config = dict(
    model='autoregressive pixel model',
    image_size=16,
    mlp_ratio=4,
    optimizer='soap',
    eps=1e-08,
    precondition_frequency=32,
)
Rows from block 2 of a small autoregressive pixel model, named by matrix and row number. Rows with one number belong to one neuron. Each number is 500 + 25 x the weight over its row's rms, rounded and kept within 0 to 999. All counts start at 0. Numbers have three digits each.
Before each neuron's rows are labels from the 100 images, of 14976, where the neuron reaches its highest value: "responds to" is what is common among them. Only what is clearly more common there than usual is listed. The data: rosettes with rotational symmetry. In brackets: how many of the 100.
# fc1: MLP up (model.blocks.2.mlp.fc1.weight, 1024x256), inputs 128-255
# fc2: MLP down (model.blocks.2.mlp.fc2.weight, 256x1024, transposed), outputs 128-255

responds to: nine-fold (60)
fc1.159:546493476536521502498476486497480478506489514490457489518515483474477500489529517520479535499499539534522460474473465449475486464495469495546465491543512476470529529541537474486511445485451532525490496524477511549490521453520490504492465538490519478505466523521541472530492495501513474508483526493504528513497492535483508483504510479484480495521501504527492465504508512452463521511485
fc2.159:452502544502501496504526472498517495501494494503504511489495506511509507492469464459507484523513471492483537544516559545540510526501499481476525497489504557518488483464489523553522549511513453463490478481520513484496486518478510456505548488499459518491532467472494534474491480497492523520510478484544441479516479500480503510487501535508484501446522484478514555499473495557534499507517

responds to: eight-fold (57)
fc1.189:488460465493490554490482484525479499517477457501494488513480537518435509458518516460542485508527530525528513507529486488545512527459499512499528474510517524484579484503517531462534531488516510517481440429504501468476540526513490508455535479531511469502475475456485463498495475508506474517498477508507478545528489510477496483491516481522488506466491506503493466511486520478495478533481
fc2.189:499510514495492472491476504439507496491517543503476522480508469474567482544489463546445528492460484434481476490491504517502505484527500495498475518502503459500447518492486476545479487512467480468516530555521499542510488498492510481568485516505511517482514516531515532491515514498505538471510532471526541442490498478512493511455453511474519463516527493488509530485482492497492522499526

responds to: grey (41)
fc1.533:513481461508470517517505501494515503490513516539535488524511497498528511490499491552508524487513513515461502487510510503474495495541491496474475531484433519457499482435488527501563502504508470529503511520465481510529513488479512483492455466497527491467564501500485529491439512506491502466467512486528494489523514478485480520530494449500540514509488445470509509482556486483508515472455
fc2.533:506506523486526507532500532482502489482514484498457490501518542496505497522452471446515467523496494520538497484459437447499483507492494484521520462516538467529476524570529486495474489455512513473466505462541527462454460517489482513480532521485480497540450492508490515523538493514560502501521479529494515519493505495520496472518495502498494504481540527522458480497439488501519520552517

responds to: off centre (100)
fc1.149:496506534457502526512499485518512519496460558482476483496476455479500489523479519423521501506543500511513480472485506487501504549515529537486513466464497478525470541499526507496508485509487525492518537522520562494504501517485470528498520505528483488459518505501494499563532552506508510534489461464492526486496518526468466478472492510524514496468495505485475500531470568479537459477545
fc2.149:487507519482524521489465477540520474467531468513497470504483532573463513497495508538510504545480487506459532500507506547490520420509503489537482547513493465521543480533477532506505532501515472481493442500490481518534510472511522458512455494490479498536494513488488479468483471457511485481516534525502462537502550472468506494483517491489473542502485492524508492462484500492508497497464

responds to: seven-fold (100); pinwheel (90)
fc1.514:462480553546528474481543489511508511518531516516481507522479482468515537515484514480500478519571538514528506512554501543527511508540493518514530473505501493523519477492470498500496462553527507467543540482535519507505476500509486489513519508497530502515542528496537494524530512527556538501501529471497475471516497509527537494480487537514490537530471503478547536481502457566547496509485
fc2.514:472534516522512472522509471479541512472485515538469523512470459525547539488499479498486500515478512473511477497543519489476537498515471539472510520520492485524512503528503509456476465513513507488517540466545508512535475506527483506502548557488478519533533471485535489508507522500525525509513472478511493479509505480495505452478432491528464506517513508450485514469499447506506516508484

responds to: mirrored (77); three-fold (47); five-fold (34)
fc1.646:551502525530533489503517529489515487454499441491505500535494516517500463498531474513466559514506526539483498472461501513510463494503521500528523486501485508500498473575545537464513456489487535525502449500439494512501493463490555543537503508510512531518493483527470457513494511512476518497540486509485523478509483513495516495501472462503493497508498480523456472509500531485521494516495
fc2.646:486524487489490540517504464488485508522534548526495503492490475513491549508482514490507464488506480465523490489532490509489528515468462534480486511517540510493534529454478464535514503497534450481504525543543507458500503528533461447477552504483533455488486500487524544564485487493503531479470512509498525492501469512531454488496528524499504482505516510489494534477519492461480522517490

responds to: off centre (95); mirror: pinwheel (81); three-fold (40); four-fold (37)
fc1.489:494531514506509521488488479461517468532539517492507489493513536496523543512497515512505510517479448531525481495495531485522502539551504480474490498484534511519546497530513559457449505474481525461481500522476481463498526513482504523471528526528515500536476496532536477488483515463497516511514496528484499511488502508486503518519510471507523462489463546531488515495462493507469526507483
fc2.489:517525490535476494491520535534502516480493521522501521521457515525536490458506486512518472492504505482506539487497495527534490514518460497502502489480491500505489499502506487527512519517525463508458512474506491538500468489497505512477504482455504502512534512458443507460482526513505486459520487444503490487454483477534513519511536512542478496529528480501534460506535510487480472500492

responds to: three-fold (37); four-fold (35)
fc1.535:502490492465530529463491498500466515465494503485540504533473520538529499505497469517492497507482498500476489513466499515503537530429520490512459505510513472509500475476502471500489510544481522487489469503486517486495458501515483519543489503494494498509504506519510493485508509464474457518553512475490504522506533494553472493494512506499491506479531524494499505536507463561549531501537
fc2.535:518511493518476474534502509520507522520489478499463469483496469456451515539542510484497504535550515486516523471531511473517445484543509535483558504486532504488500504520498520476514509486536490506545492479507473490529531502506509506483496495510520512517463493488512518490484508518510547508443496519500488506513495491457546558474482489489517483520492475513500480474490507461447500492461

responds to: nine-fold (83)
fc1.476:477475531498472470479530459500464512495466520535472481439513522500487501562471448501505484477496468503507483471558505477477443532487510520469531505499497441560474489503458534520487527494498502527495493501515538475509531512479536514480472537503505517528530501476524518500475470500533487529479497519519507523489522502519535491492475497511481505492514478520525517510519479464523514557508
fc2.476:526501510502520509481445557505491512483527483492520506514536548480497460516530523496501514482506494488504487473439467452461492477490520520524445513512504475449538487526494518501429509440506491522469486537456501515536533499528510509536491503487515531482462463489467483486538513498481479484497455507433511520443480477518493517521479528497521475458544508496479505503505564485471518461499

responds to: ten-fold (66); warm (36)
fc1.142:512525495534468513453573483534496478476499483499471516493518464531496466504472458538493449516500489504471523479517509471501512490527510508512525511554481508482471492521508457491488507524478508522520443517460497497504503508491530502471487515548503527492523499459479459509478456518506518496492486476537494538533470425515495516490499479510566484549522502507535511509495524507512459486478
fc2.142:493503502505516482542465504452511506531497506490533501495484494465519493470528443466497513468502521522536499504472537536511523509475481452499522507468528506517515497467516543534516472483510463465505553472504504536539478503515454505514523467472508486502478508554508519473492513498505504522496472511455499477484489493486509483544503488495487519462493569507468437506497495475504527512479

responds to: three-fold (97)
fc1.740:496494516507511471524493467505454527506488500507458497534482509510514476447485501463488519467494496511506480541534496497479511504492459517485517497527490545495512543485491513476523460491516462526541472520490514486478497550511505472481490495524492472481468465446500507510503508513523516533530536502513469496507521499535486475464517521511546474506484495489492491518470473476556498470502
fc2.740:502508454507514455485552475528512510445501511489502493489466504557547525524502431504494542510489499492472539496546544548522531511526498517464516532532531501520530497536492467455506524495513491505496524495542529494509449482495512472504510532503548467503516474526529511511517524486537496519495510501491491461494468532476526436529505510506471520500456549484476497471492495526482469545504

responds to: seven-fold (94); pinwheel (79)
fc1.56:518490536522467457514527545487523532499449531508463475496489498482540487521506509493506497528514484524450506485522512520510506552501537508510480490514566495470473502494528519482460499487494482521524516513518537490523463498475510469513478537521466472473565503520535520508519508522512469495523504514461490528514498483557567531521514506536517462501484476522509478457520494536573528479538
fc2.56:513499488569516492511488519465490506478482520534485536515458476504486518488515469472551512507482473513488472538491518526485515498501479481553460535486529480547482490518508482485522484494495509451458485507527526526529498536491484499505494495511493470483531493476519483478498518527505483536464517464509570500518456536529492447497474523502547491561504477452494455464465515481530508450459

responds to: pinwheel (77); nine-fold (41)
fc1.336:511496510537494511480512514519532492498546503542508516516495481486527496518520488488516543543499534482487495468483503500468507426515503519491498489505524525515503496493510478569478478490469468475515561514479483547524506471489513506486473469491477503532450538483498539509489472445503491553483512518520524483527518544517459513471482504463482504538510465523463456478504447477510564498506
fc2.336:492508447486500466543475499483476514496450495449485484491507511478467494479476519536485483487522475551541488542510488472529484558486460495495500520496489474464505525509485534435522502481512536516474478496525519461487470523499478490525506520490474518471545473515489455502480545544475516484505488493479476527459522438512518517528500508524533483465513560504508495525530537492482471490488

responds to: six-fold (48); dark (35)
fc1.481:492537490466521484476493506470511538488476529523487482513529546474550498497450459505522503455540484505503501518512511516514447539516483473523532489528505501520473526508500529534518518514492488537513506503545513459514476536531518518472482549560467492520523528483522508492502508509486533496468515508514485467477481539498516464482492551522489481502462536466537528481506527525552509526521
fc2.481:553495533508503531482557486498504512515537514479440516500519485488511519527498548497486500534562512509492459473517458541503508433469499456498516508511488537515480527516489483458504476532501549514541505508468517475495514519479492482525508491478493475451501488490509478507503495490511516472511494479528541470478469562510477446491500475492461469546510463529507506520509492484523506501496

responds to: five-fold (69); dark (34)
fc1.488:460515506514518455515468490496525477503479514538486485492490491487491554541485515513528523477474525516505485517506476494526488491475497520516512524476496500443504472508504512515465515505495459505510482502551469494525477511474515489509514498499535497478534514519542498497525516505495498488491481488521483513497515516556529512459498480536483502468536465594493499491565484525530523488451
fc2.488:490507480490542466450501550499499520488496526531500482483496500492525527484483472481517506518454508518463491487496527549495492499496517470477452521517497501452500470508522474536476497512542521487495560556526481487514554512455459519481502459488505516481528486478472507494532490503515484553450529516527502494509456541500464417520517531557519507469539502496503492499493531499534488446527

responds to: grey (76)
fc1.502:511520501474503497487505511491534505507483542462538476504483513459516529463465494516504509463561520526543509488504500526513507512511456515498507552497522506543474468498488509505513491535508488483525542500475466507513499522537493527495538494513511522492502527515499535547503531505479506475511431511534483506455508489515470491548487493562494515494519489514508490539510495474544535542437
fc2.502:503498542491496524499464494463491487502501485527497516546534487490509487494522505482496462482474548459471517468476512502498474467525499477452485482523499519521496497516490495495578523494539492482460522482474551492494502482492521530530534509484502476491541515515496474530479467450453498534504506458522514453465459462499496511481481464475477517499535455493494536523475467472508474516481

responds to: four-fold (49)
fc1.444:506512440471469514483482496497494483505501526563520501504486504500470520507531453509522472527532474524536514498492467517487456530516493542527504479479518524515493527505522528499520526502565534499497504489539519483504503510498468529486479516518533535554488521485521491505473533521504480501471525498538513439522495520534502502504500485494474496504491501505476516511479474468511547563526
fc2.444:520471508506525523489461507504522490484484533446500487513523520540529465504543537528466514504468502450511512487471549490497562480487496493460483491485491465524497491489481500524484502501498483508470491481471508504527515535553505497538473495498473478527466520490485486513517552472508523489529496455468511507463445472489485505511470529535498506495495482526500472486512521481496504476500

responds to: mirrored (98); three-fold (29)
fc1.758:536477458540534441542458510503517504468480481477470468512475541515480466520514506494466532501502517534519496503544492521479498489495505488489485467501508511538523486495482537526488464466531489494556472498500511425517504494556497537505507494475503492482505518459548502505524528496496498511498473565449513483503490515508516481519484499533496539504474511484507494495515538480520489489418
fc2.758:494515490546534448501473500544501480480500477497461499546472516530470454503510501515461486457519479498510537502511484517506474504487486508503522507503525514531551453498482531493496457498512461494489536518492499492533515501517532494545489502500510515472498492502491509507507513441473479521488444552473525477523486539521483451518474503548443505493481502516486492497557540504518490460480

responds to: seven-fold (100); pinwheel (79)
fc1.595:512536508462512495472543547495469527509502569514487526486523487531483458527491501499488539501492518495479482507484466512498540490516522527504496506538544495510504515511486479495498538456504483492482532561470493509543465481524471517487470544512488540493480523515470500503511507515476523474500527515471499512491508513519509557495557504515519531509508458555492461505465588503504519472517
fc2.595:507535501478471506477539519528481494489486516484491530519497467499483526534481500534505499464506493521463472479478478468485510503495491514522454501519550468491496550566469488523478491444492470572488507566453532508531493505539494524510492501496477510484477513529486533529459530497487497494519499504535536532442543468513509550493507532511531465498540501511492469445485538457476525464476

responds to: mirrored (86); dark (42); ten-fold (32)
fc1.747:508537516526497515499509519505526528491503526500503474530522474474491495505502525495534494510510468489491498554540488537480517523512509530521503492511477459515491504517531507464501475469514493530536503505538528502489504522512478517516507552475508511515535525508479518497521473490543475503479529518514471481509499487497508497503557507548512524509470482509528542492520479527503458510499
fc2.747:504497517505483479530469510544521494486482536498525493445576453500532502499519534498493482500494493450521479491523521567499500482526481522512469554514471461506515508495518500452492487493484519527505501519507511478502485556479515489532522526450495528484521490497446512547543482477492503459496530486519482494500482485496509490523525490533466500515488490508495527481511529505516519468499

responds to: six-fold (70)
fc1.602:485521511553507463490500472531482504496501474511497475505555505537475521447442447516484510510509498499525465478480523505496540517542499511511506498495495514527510494520529486499468505472516534540517532474490503467500496548497500479530524543523511536517497486501524499561518496498518468529511507536548497534526503441461525485523491529486493484499470531509518513547517507491516491529565
fc2.602:482498513471480502510480515457474498489509504467526548466509475469509515493493524510520478489506499466506514479492519510519450507491497532441487570509457486496488533494497502487561507510483495507484518521568478507510475497538460512514539504473483503508506474536493474480508501517504517474488506465510516478485445504511465540554524489478521475491518533492482509509483477505492560478483

responds to: off centre (99)
fc1.13:486532499529480504478454487502512496510490442496494496521508520467499500540490508514476507493516506504536482531507496523505489462512509472505497486487547495491478497493545541511492512446497476497518521533526492484519495502496513510495513516538507558550535480509489512440483487478487502495483510501502500501517537507497504513518513464506495520558533559482503496470499470459497492517528
fc2.13:466470453486490529548504516502502499512495538468483526461503491484469492452498457514501486481470500509480502482525512490497508529505527500466519470492477503468504525532448475487492484503508566511508521488480522500505492536487487499505500494497459448479489497478515500580536526515510515506486473482489539475483482519510460491522454501491499440501494480515521553576524514539432501495446

responds to: four-fold (36)
fc1.475:525502452516523474541530504476513504493477499486501531489499530509481509518515498525497499471531517500481480474527450516534460494502495490496472472468487497536466487524447507531498510514514470523492480479476425488522505490483490498482500476463458520461482486487493494453519491518499519547522488450492548506520516532494527517487517474535486517508500500510506485469483514491526491504464
fc2.475:488499486518501504456446476500477499505517504518497462530527486525475493509475505502517508514476466481495524483469540490483513528507515512482534533505472503467518493474484526498481449520512480459545512509513535482485538520517502490486524545525540516541518483547498489503485517451507466479477489507507493525510494495506465472539476509467500487530459487465506521512511525502443505472508

responds to: pinwheel (82); ten-fold (52); nine-fold (30)
fc1.429:509506514489519479503538518459518512496506483525521539499508515506501480482513481495439489468502476502523489520502532494444543478521527496495490515489493539487463457489500485519502497503510498456498506532540491522471532526502548466515491508502481514532556481487512537512489458496518474538509517449488473491506478529550481521503480460545538494480463519512486518521503479522527515471529
fc2.429:500505484493491538501465481538478495512512516488478487536489501504503501510478510518585515517503509528486519479508441478542453545484493481509509491508509460517524531514493528485492516502485511548501515475469514486535483456493455540475507502498530488477456515543527446470519514516474531476463488535523527518496558482470487490488523525455479525508518512496520494479481501504481488534471

responds to: mirrored (89)
fc1.737:519479461526549485505498491465506468525470495497473509495430536520473494510487488485513527486544506531512506468517525503532500506483525530485483468485539475549528514525495512508490510486491478533502476516501521488528510491481509534518511493497464484513515542549525483526501525514523476477548515535521488477502524540515470492536471486518492564460488512492474477530520478505501495545438
fc2.737:527485493518534417494520516493519468506487477485479521485471478537476461505498508508505499478526480495502502475488518557508536545502493503503495507491521476560527468518501481501516486497478489534483507477549546504538529515503514520517502549511500505506495486519495513503504528489517481476497488520512498488487495535497489432522483481491483509484497504472485494531547518536468449510449

responds to: nine-fold (90)
fc1.757:498497516502494503515546468478511488521480461534499519533492491441518466550522509474463486467471509491551493513518518520535534526505523529506509469485485465526523496508448515524475491494513507458531445546506486480519457512511529510444481509517500492502474518517502507505510469488490480475468520500551481474472500535522516469526483526500524465486456511489515472487488465497579500515444
fc2.757:542513526524530510483513518471475481485489511535499531470497528539528523475469473509548514514443493477474490530451461502454527455525503503523511563566532484512491476502483510507490521547464495474485548505522491494485475495514510510570570525518485496491512466491467535495539491476513491519540495493469520469518488483504513502488514537459516511501503524486489517466487476516509515446491

responds to: four-fold (64)
fc1.165:482523531499539502486524440481490501483488495554531513526477527472495486524497484472486506502488505471463491525493509473464512488506469519482486512523484530518518481464510512458489453511488506525514482546480497481503484487497503532529514518477472482475487515445490465460489514514484511549502441508528493500542518519489485533521519506509511469516503472463547510509499479473488555488513
fc2.165:501496466495476495531497492494458536528498489473450485468528478513458494484441507507537490493501492564551527448523454495531465528490531505502539500490495505486454518511483481532533502490508490464485507470518517512474512543482503487477450507533470497500530517542517471534494470515501497490528561457475513549503500442535551457473490529510494515495488527475514515521481534543525438521450

responds to: eight-fold (88); pinwheel (75)
fc1.723:521510494532519456501500476469488507494493442508520474522470527504493514452534530479444499488500490504479536510517517519510483533480452493497470506493467487546503485516509523450503433530511561466536484453520502468483505540500516566484502475504547467473533519536540466484490500519515462504507483502463485495537487513498517453543476500534518457512462499488550549487493496534491486526519
fc2.723:476535519487458518496484531520512502503513521526496533465523469488507463482438478507516499508533525491523466503476455491458488481513529497523506505531525491469506530515500495558481538493510447537486498534482536521501482491515464461465466539491478508495453482487452538533508532484501517519516489520514480510460561463494506579450540504466473509511533534516420454496482541480468486465508

responds to: five-fold (84)
fc1.232:470462492485499468511467531463469473482549481527497479460477522495532501494484519466520490492555508499500514526501540488487508487493497520510522513428528482496520498497513518490510498506494519525517512481546497529484520515491494509513493524514510499563482525499477508513506473487511545551539476552502511568493543488486537509499512556525510521540534465526571480550524510496478485488473
fc2.232:517479450525516515491496522482510458480531459503519487458520524491496502468471529486510500489526521462490466520463510507487516451510514521506483517468533480467510497503509506485537462480500485519499464430495482528513538508539503503530489533504495497541539504525471521540536465511547461530548491478495521540473460461511550563501527536497507499515534513497496489516504518497457502467476

responds to: six-fold (35)
fc1.280:508524476475536499471492544509502495465524528505534535517522506506492504545475498564490523511496527509508509472542526458534486536516474481487456438505477502507488510503506503519475499512466471477538482480475509553475545492505513515490512527525518526556513461523470467482496491459513553502519510505484499494499472509504495537453515460476479528480490477521523462509524488478493513484449
fc2.280:485493503505432512521508484513491504510470491529492492488470477499491505480530498434520524498504484522494489554485496529498498492475533505519536539475517531508517484499489503456512493480511529505468512538523545471513460511488499516476474498510496464447464528472539550521488513507482447516488483481471511516494532501510527465497504514503524466519495480485465535459460507516472516493526

responds to: four-fold (30)
fc1.290:556514538547484452525472486492522525529530498481430516533507467501509497541520495543490517519494484467506457482531478504473493501461494453502520473545442498515503471446500453493505474523480510451509458495501509473518480477539515499455531493503501447477500507486535478500524511495469468513496519481493482466495488499552476491478484458501497477518492512459509513471518492475554511477487
fc2.290:479491470459513522491529505514476493480477464524549469487490535488504505462465518479492496445514491538516530502458480479533496513532507507505451502468542490465522524555510546507483491482528492551504529499496493535490508497483481509541475494475481540505467506534481525515488513499486497511502490537504520526493512492475533515496521515462523517525523497558457469529488509529415495511516

responds to: four-fold (31)
fc1.70:537542485477493506492497493521529519516514498517455496512478547510500518511495505539521551461553511458462482546504478487508529499511456492484526537539475516512421503499470503489509530500471481508524470507501472482535501495495506469467528498533490504534488501489540536496525513515482517522498548485498478488491486499493500535500530488511500537508552550488523509486547481498485458482473
fc2.70:486484546513489480518536524486457518529523500471566491487515479460501459500481499493508492500508530537549523491508532501478495521512493484494480482495496479511549506499505493509515471509521473494484521541487542502493466533496493538522529515469519451456516493503481467510462460471517475492518464523501541508489483490530514502477488522502450478486456472537486478499474501492474542526491

responds to: grey (32)
fc1.710:478488511462487496499522491482537450514465461519494470525487531484503514502498545478479507480469494511468474471515504515500527501475468487513520492500524475514512481532506508514504548447497532478501468489504447497514478476456468499474506527527474490499472462500489458522541493487534480509530503526451489480500547488484499490476508543541504437503505521535509487494507489504504497512524
fc2.710:477551483512518446471560506480523495497506480465493489533456499490517481486484509481476525504495513516504557497504545509466526511525535488478501535502484477499513499540456467501515447570482513509482495518496507523526543502515485520515508498442533499491508489470434473530520482533492496507474508497563506506479469493491481480550479537520489526521485498525502470534499505513506474490490

responds to: nine-fold (30)
fc1.471:535492462558513502488486477494490507489483506458493523526488478535513469500535548532495540538476509481510514499486502446545488504455513465519528521523477476517524513493517481539473493487516468470461498496522486478518509484528492495483516460508549465489497486499482524470506546503495515513537439512471519500483498511529525507489490500471544485445511499491518527494523528459510473489513
fc2.471:452473529467492504524519508499480504501516473513502490486525515467493538477483473496475487495499491500520482503520484537464472473532480486509475471472524510500487500509472505466501494504478533512527499537472503523468461515499513521528467544482468528514498501530483480505510463486507513496499570498524462511523503491496487499517502542521475542564483481511505487475476469541455521488466

responds to: grey (74); ten-fold (30)
fc1.60:485534479480482526506525504505499487512511459524464498493467507541485546516488464502519490476492489524474490524461518465495536521517498531499476484514549489529499492534494485485486490506541546514490457525490465524438439528493496483475496510502480494495506499494550516476531518474476483555465479447503485506461532464485516499482462528513480466494500504514490498521516502539535494495529
fc2.60:510476501510519468523441487492492530500468487478496504504549517468502488485513494501481513529512532471488517483557491514478491479515498471490525496480472521458515507474504472496495504504456479515489517463497530512527529464503483491514469495498518515523510494471468509508495459501538490460508511555549507534546439503537472481517534504460534494497511480500490549466476489502458516497485

responds to: six-fold (32)
fc1.201:455523481510503514493498479525544495478526521508556536549528486526502542491520469532471483499488479504485492527476518517532498489523503452505490500558496501491501499515493483495525456484497524496467520482509479535508527504519482486508533462499456490506521515472454506476538520483482510505490480552517479491491472449566499542519529482553548503507496517500467513485479514523510500508528
fc2.201:560491512485483549511495514496504500541497465507472494496473534469494485525489529507508487512526553483526496481486492452475505490483529525502532506450555497501498499523497532510461560522500494528545476526473513511480487495502523533531466530498581487522464502543535497498495512510488481482507525481486539503502523523439482483501506494473477514501523493499521480521531449480513532510481

responds to: ten-fold (94)
fc1.240:512505527479484550521524519498506511496510495522491496501472511479496498482546458510444501503500531492542530486522491502525520542580497518507466527529524503474459484512472532516498491489540505488454522462500486476546520550481529463485459527482483494485476456484457499464488486509510510521535507499507496511491473487533518559512474466480548525487489498494496484507492485531490512485518
fc2.240:506476484525537498469467517537522474480500477438497542516515494508513487524496513488557484479510484538472463517495497496470460524438510486496517488504482506494547509496531473485496501519465510537505472527484546526486488483528466520490546485500524491484489527513543531523509509495498491477449517502503510476508534540481459396488548508543448504504485541490496522462509524478513490510482

responds to: four-fold (32); three-fold (30)
fc1.4:497532493526453500514487462490513512512482463535506512554523514510510492493509493506484415535511479519521528498490531465478470495484542496493517505463487531477515485484485514498516479538515493481496494483494494497480514489508467540531504462500520498503517527518508480472512503482544436546471455494509501478499501515463492449537512536494496439469535557517537520531529501509510538457516
fc2.4:502519524502487516521520487506466489463474523488483486452488471499496525500492518501536553500473507534466478484538484549498499502537464501526494511534516442551494499527507483488493494498520519543509512558514494481506487478498490492485474513516458519461512472475428523511449511503475578514494534484510523552506515498535525523454472480527514528533491492470488497486460497507527474504491

responds to: pinwheel (93); seven-fold (55)
fc1.227:514532503483450508486511552503486515513549493500471565509490518508513491514512488516516521491499476541498490500495440504512495496468528504494521476539545483448516532484480512538492499512481426501492481520457493530506457519462488464485476510497490492476491476516485531510495491498460530533494495535488506509523563468512496572427501467459497510468516550508475495523489559443506509459488
fc2.227:514465497536527481525495434489522504460490474514526437488486528507492525469519482480511512526487508490501494522512545523502526539502473480513535528473477505578499470497499503431479466518538522491522492456494497463504520471505512522506539479505486466510509520495520487479499537509499506504499497493494519466500456547470493426518472521534517492557466466468522529482508457569533508535493

responds to: mirrored (76); nine-fold (44); grey (33)
fc1.656:497556446486499543488488524507514497474467468485470494512501507473507510584517515536517514467500563504471476506467498502527499499465474511527487504542472520477493491523473496534521483498487474521488470473492479436475513487449498464464479511533480482520465495488512503498526503495521512454509469468528487490491510532522499502488457509487526456505485491505470523504522499486541485494448
fc2.656:547509492507528492478496507535499525459487462519524464482468512496515441469513479503527508496524513545527504457503489496510494492537506515475510529493512527552516494542515500514544491530511537468480504575471530501515513476477527552489495471480489504534496487507509479513476407530495526494476515540468503466540496506503475501466519533487491495491509519536520516470519495552524486478471

responds to: seven-fold (44); five-fold (32)
fc1.202:455442504506501524474500486490462529491484498504489488495539520474474488500513479480524509527480491534548510524471532523474485506498543499490520511461469488487534503459525497558506500567490521509523549449522496549472498498466515482503494488546478528515506511506535518508515514529514562480547462489466492467516454536499465499495516507499481491485529501519499555523531425507551523506505
fc2.202:525547525519507475520515512497499490546491485495500488494460471491495544479485500511479502485496511494463476513522465477497524510534435497482473464488498504519493511533478521474481507462509479466501499554451527480529502489530487504474500470478534451484468483505511485494488495473492471531494528500483535508496549473508547471498505500521531502522503498473504486467463544478467484453502

responds to: eight-fold (45)
fc1.79:500476463523473494474486517465472520517478488505477527488488443448484538530464462463547509544477479507487510481533470487495500477495481494549520525493524506512456505477496497540505540525472506491500572533503493544508497520474509514468494539481443492502490496487522473506453469529490492513485532504531514504487540491531490479455481527496493503498519494497512542489532469497530550504482
fc2.79:506469471503501476491501469432496496496512498463489499501524492511523519493496496487477505445517516486487493527443474504516569431528476496504500496530542517479557523506519476530551543489488527504489458510470499512466541505501443533501522536455509468500497502522486518539489502448491488461539540470473494503494466509494497528462540477493466508462504526509480488514504519490472497475466

responds to: three-fold (44); four-fold (36)
fc1.755:509501480531501521492499485493500495489501497547507457497515503465502472499501519521495472506530546475501526504543457492495500511467525460462480522526492491489502472436506543536476485463467500501469523537516488495483477485484493453561473508472515503483479544453524551489497499511503479509506499515520500479533505505496522484539528521512505439533537515478519489495491498509480512499459
fc2.755:535545466473506501502500531508485484545506492482510535469508461514495523509446491511493492511494468487502522486453504507503473505530547501557496511494502477549470497509472489495504563516506481509520513501498510476498521492476541518497514495516481512536499463504480462501523485484486504454449522485486489521503503492483477523441477491490496464532497499515449516510490551535505499513483

responds to: off centre (93); pinwheel (76)
fc1.635:500500522522494525479445464496530521509487489512502511504510491519516547484511548441519555545475465489536479500458499486496488509533486532511491467450540494539502528500513532456498474498494507468506536538459515467490521495481515475466514525523496510502503500492543492486501495466505508521497481491475531500491519514506484496516469517495555496481480536528526511525517496547515475477456
fc2.635:530539491490490501508509511493498510502508494512506433477486527526493546558520484527494475459471486511496520490452515518528459478531458474466512544495474521451494484505521497503519480508504488526495519472484485487514458479488490492502499546499548457535528476503483476508473555509484505527497527499487475492469443482475493522516496500535455494503526488475515474487425499484502519504526

responds to: seven-fold (80)
fc1.624:542530518478506531508529527460492534574484529543466529518514479469506453527472487541518510537552503553507489511504466496492511463483517530538462492512533479459489507501495467506462484514514496498508545559494488480492492527528446476474507532490516490501481523503528508527483465524508444503522506476524504498487510522531504538521542489522479520492503509572493504497494582459533463471539
fc2.624:522483518514493546462461538456522525483519478475459507465496464530483479502524495509528516499501520528509461521462482490517486467518478502502501512486499476468519514520519504500486498502515499485497503489500496487499516506509494520492444505488522428508504539502540523550551521491484503513458499516482499547466461473507487535487503491500503482500560500551531515501474534505504499476528

responds to: eight-fold (94); pinwheel (79)
fc1.347:526559504536489531511487504497488513540502493493505466488499520494520507451514554516530582515499527518500497541467470522520445487497469496530514496520494483509525513518508571456484496536510528522516506496509494491491487519502453540496506509542495461497464509486484476489499576514477513478527473483522523482478516471505463536491498516493486529554486532504473499510523546488499488513482
fc2.347:542534494499500508503460488461495520533510514481469517485532487501472496487490512544501504473499485520484504502451487501499399533498527516492500524496492484532518525480493509501510515510507496487460494508497520491505511493513537535438518460528503454509501559502481524515490456508494506480478532506551488582508480483538494509501491510495461477517502479528468514531484521467532510478502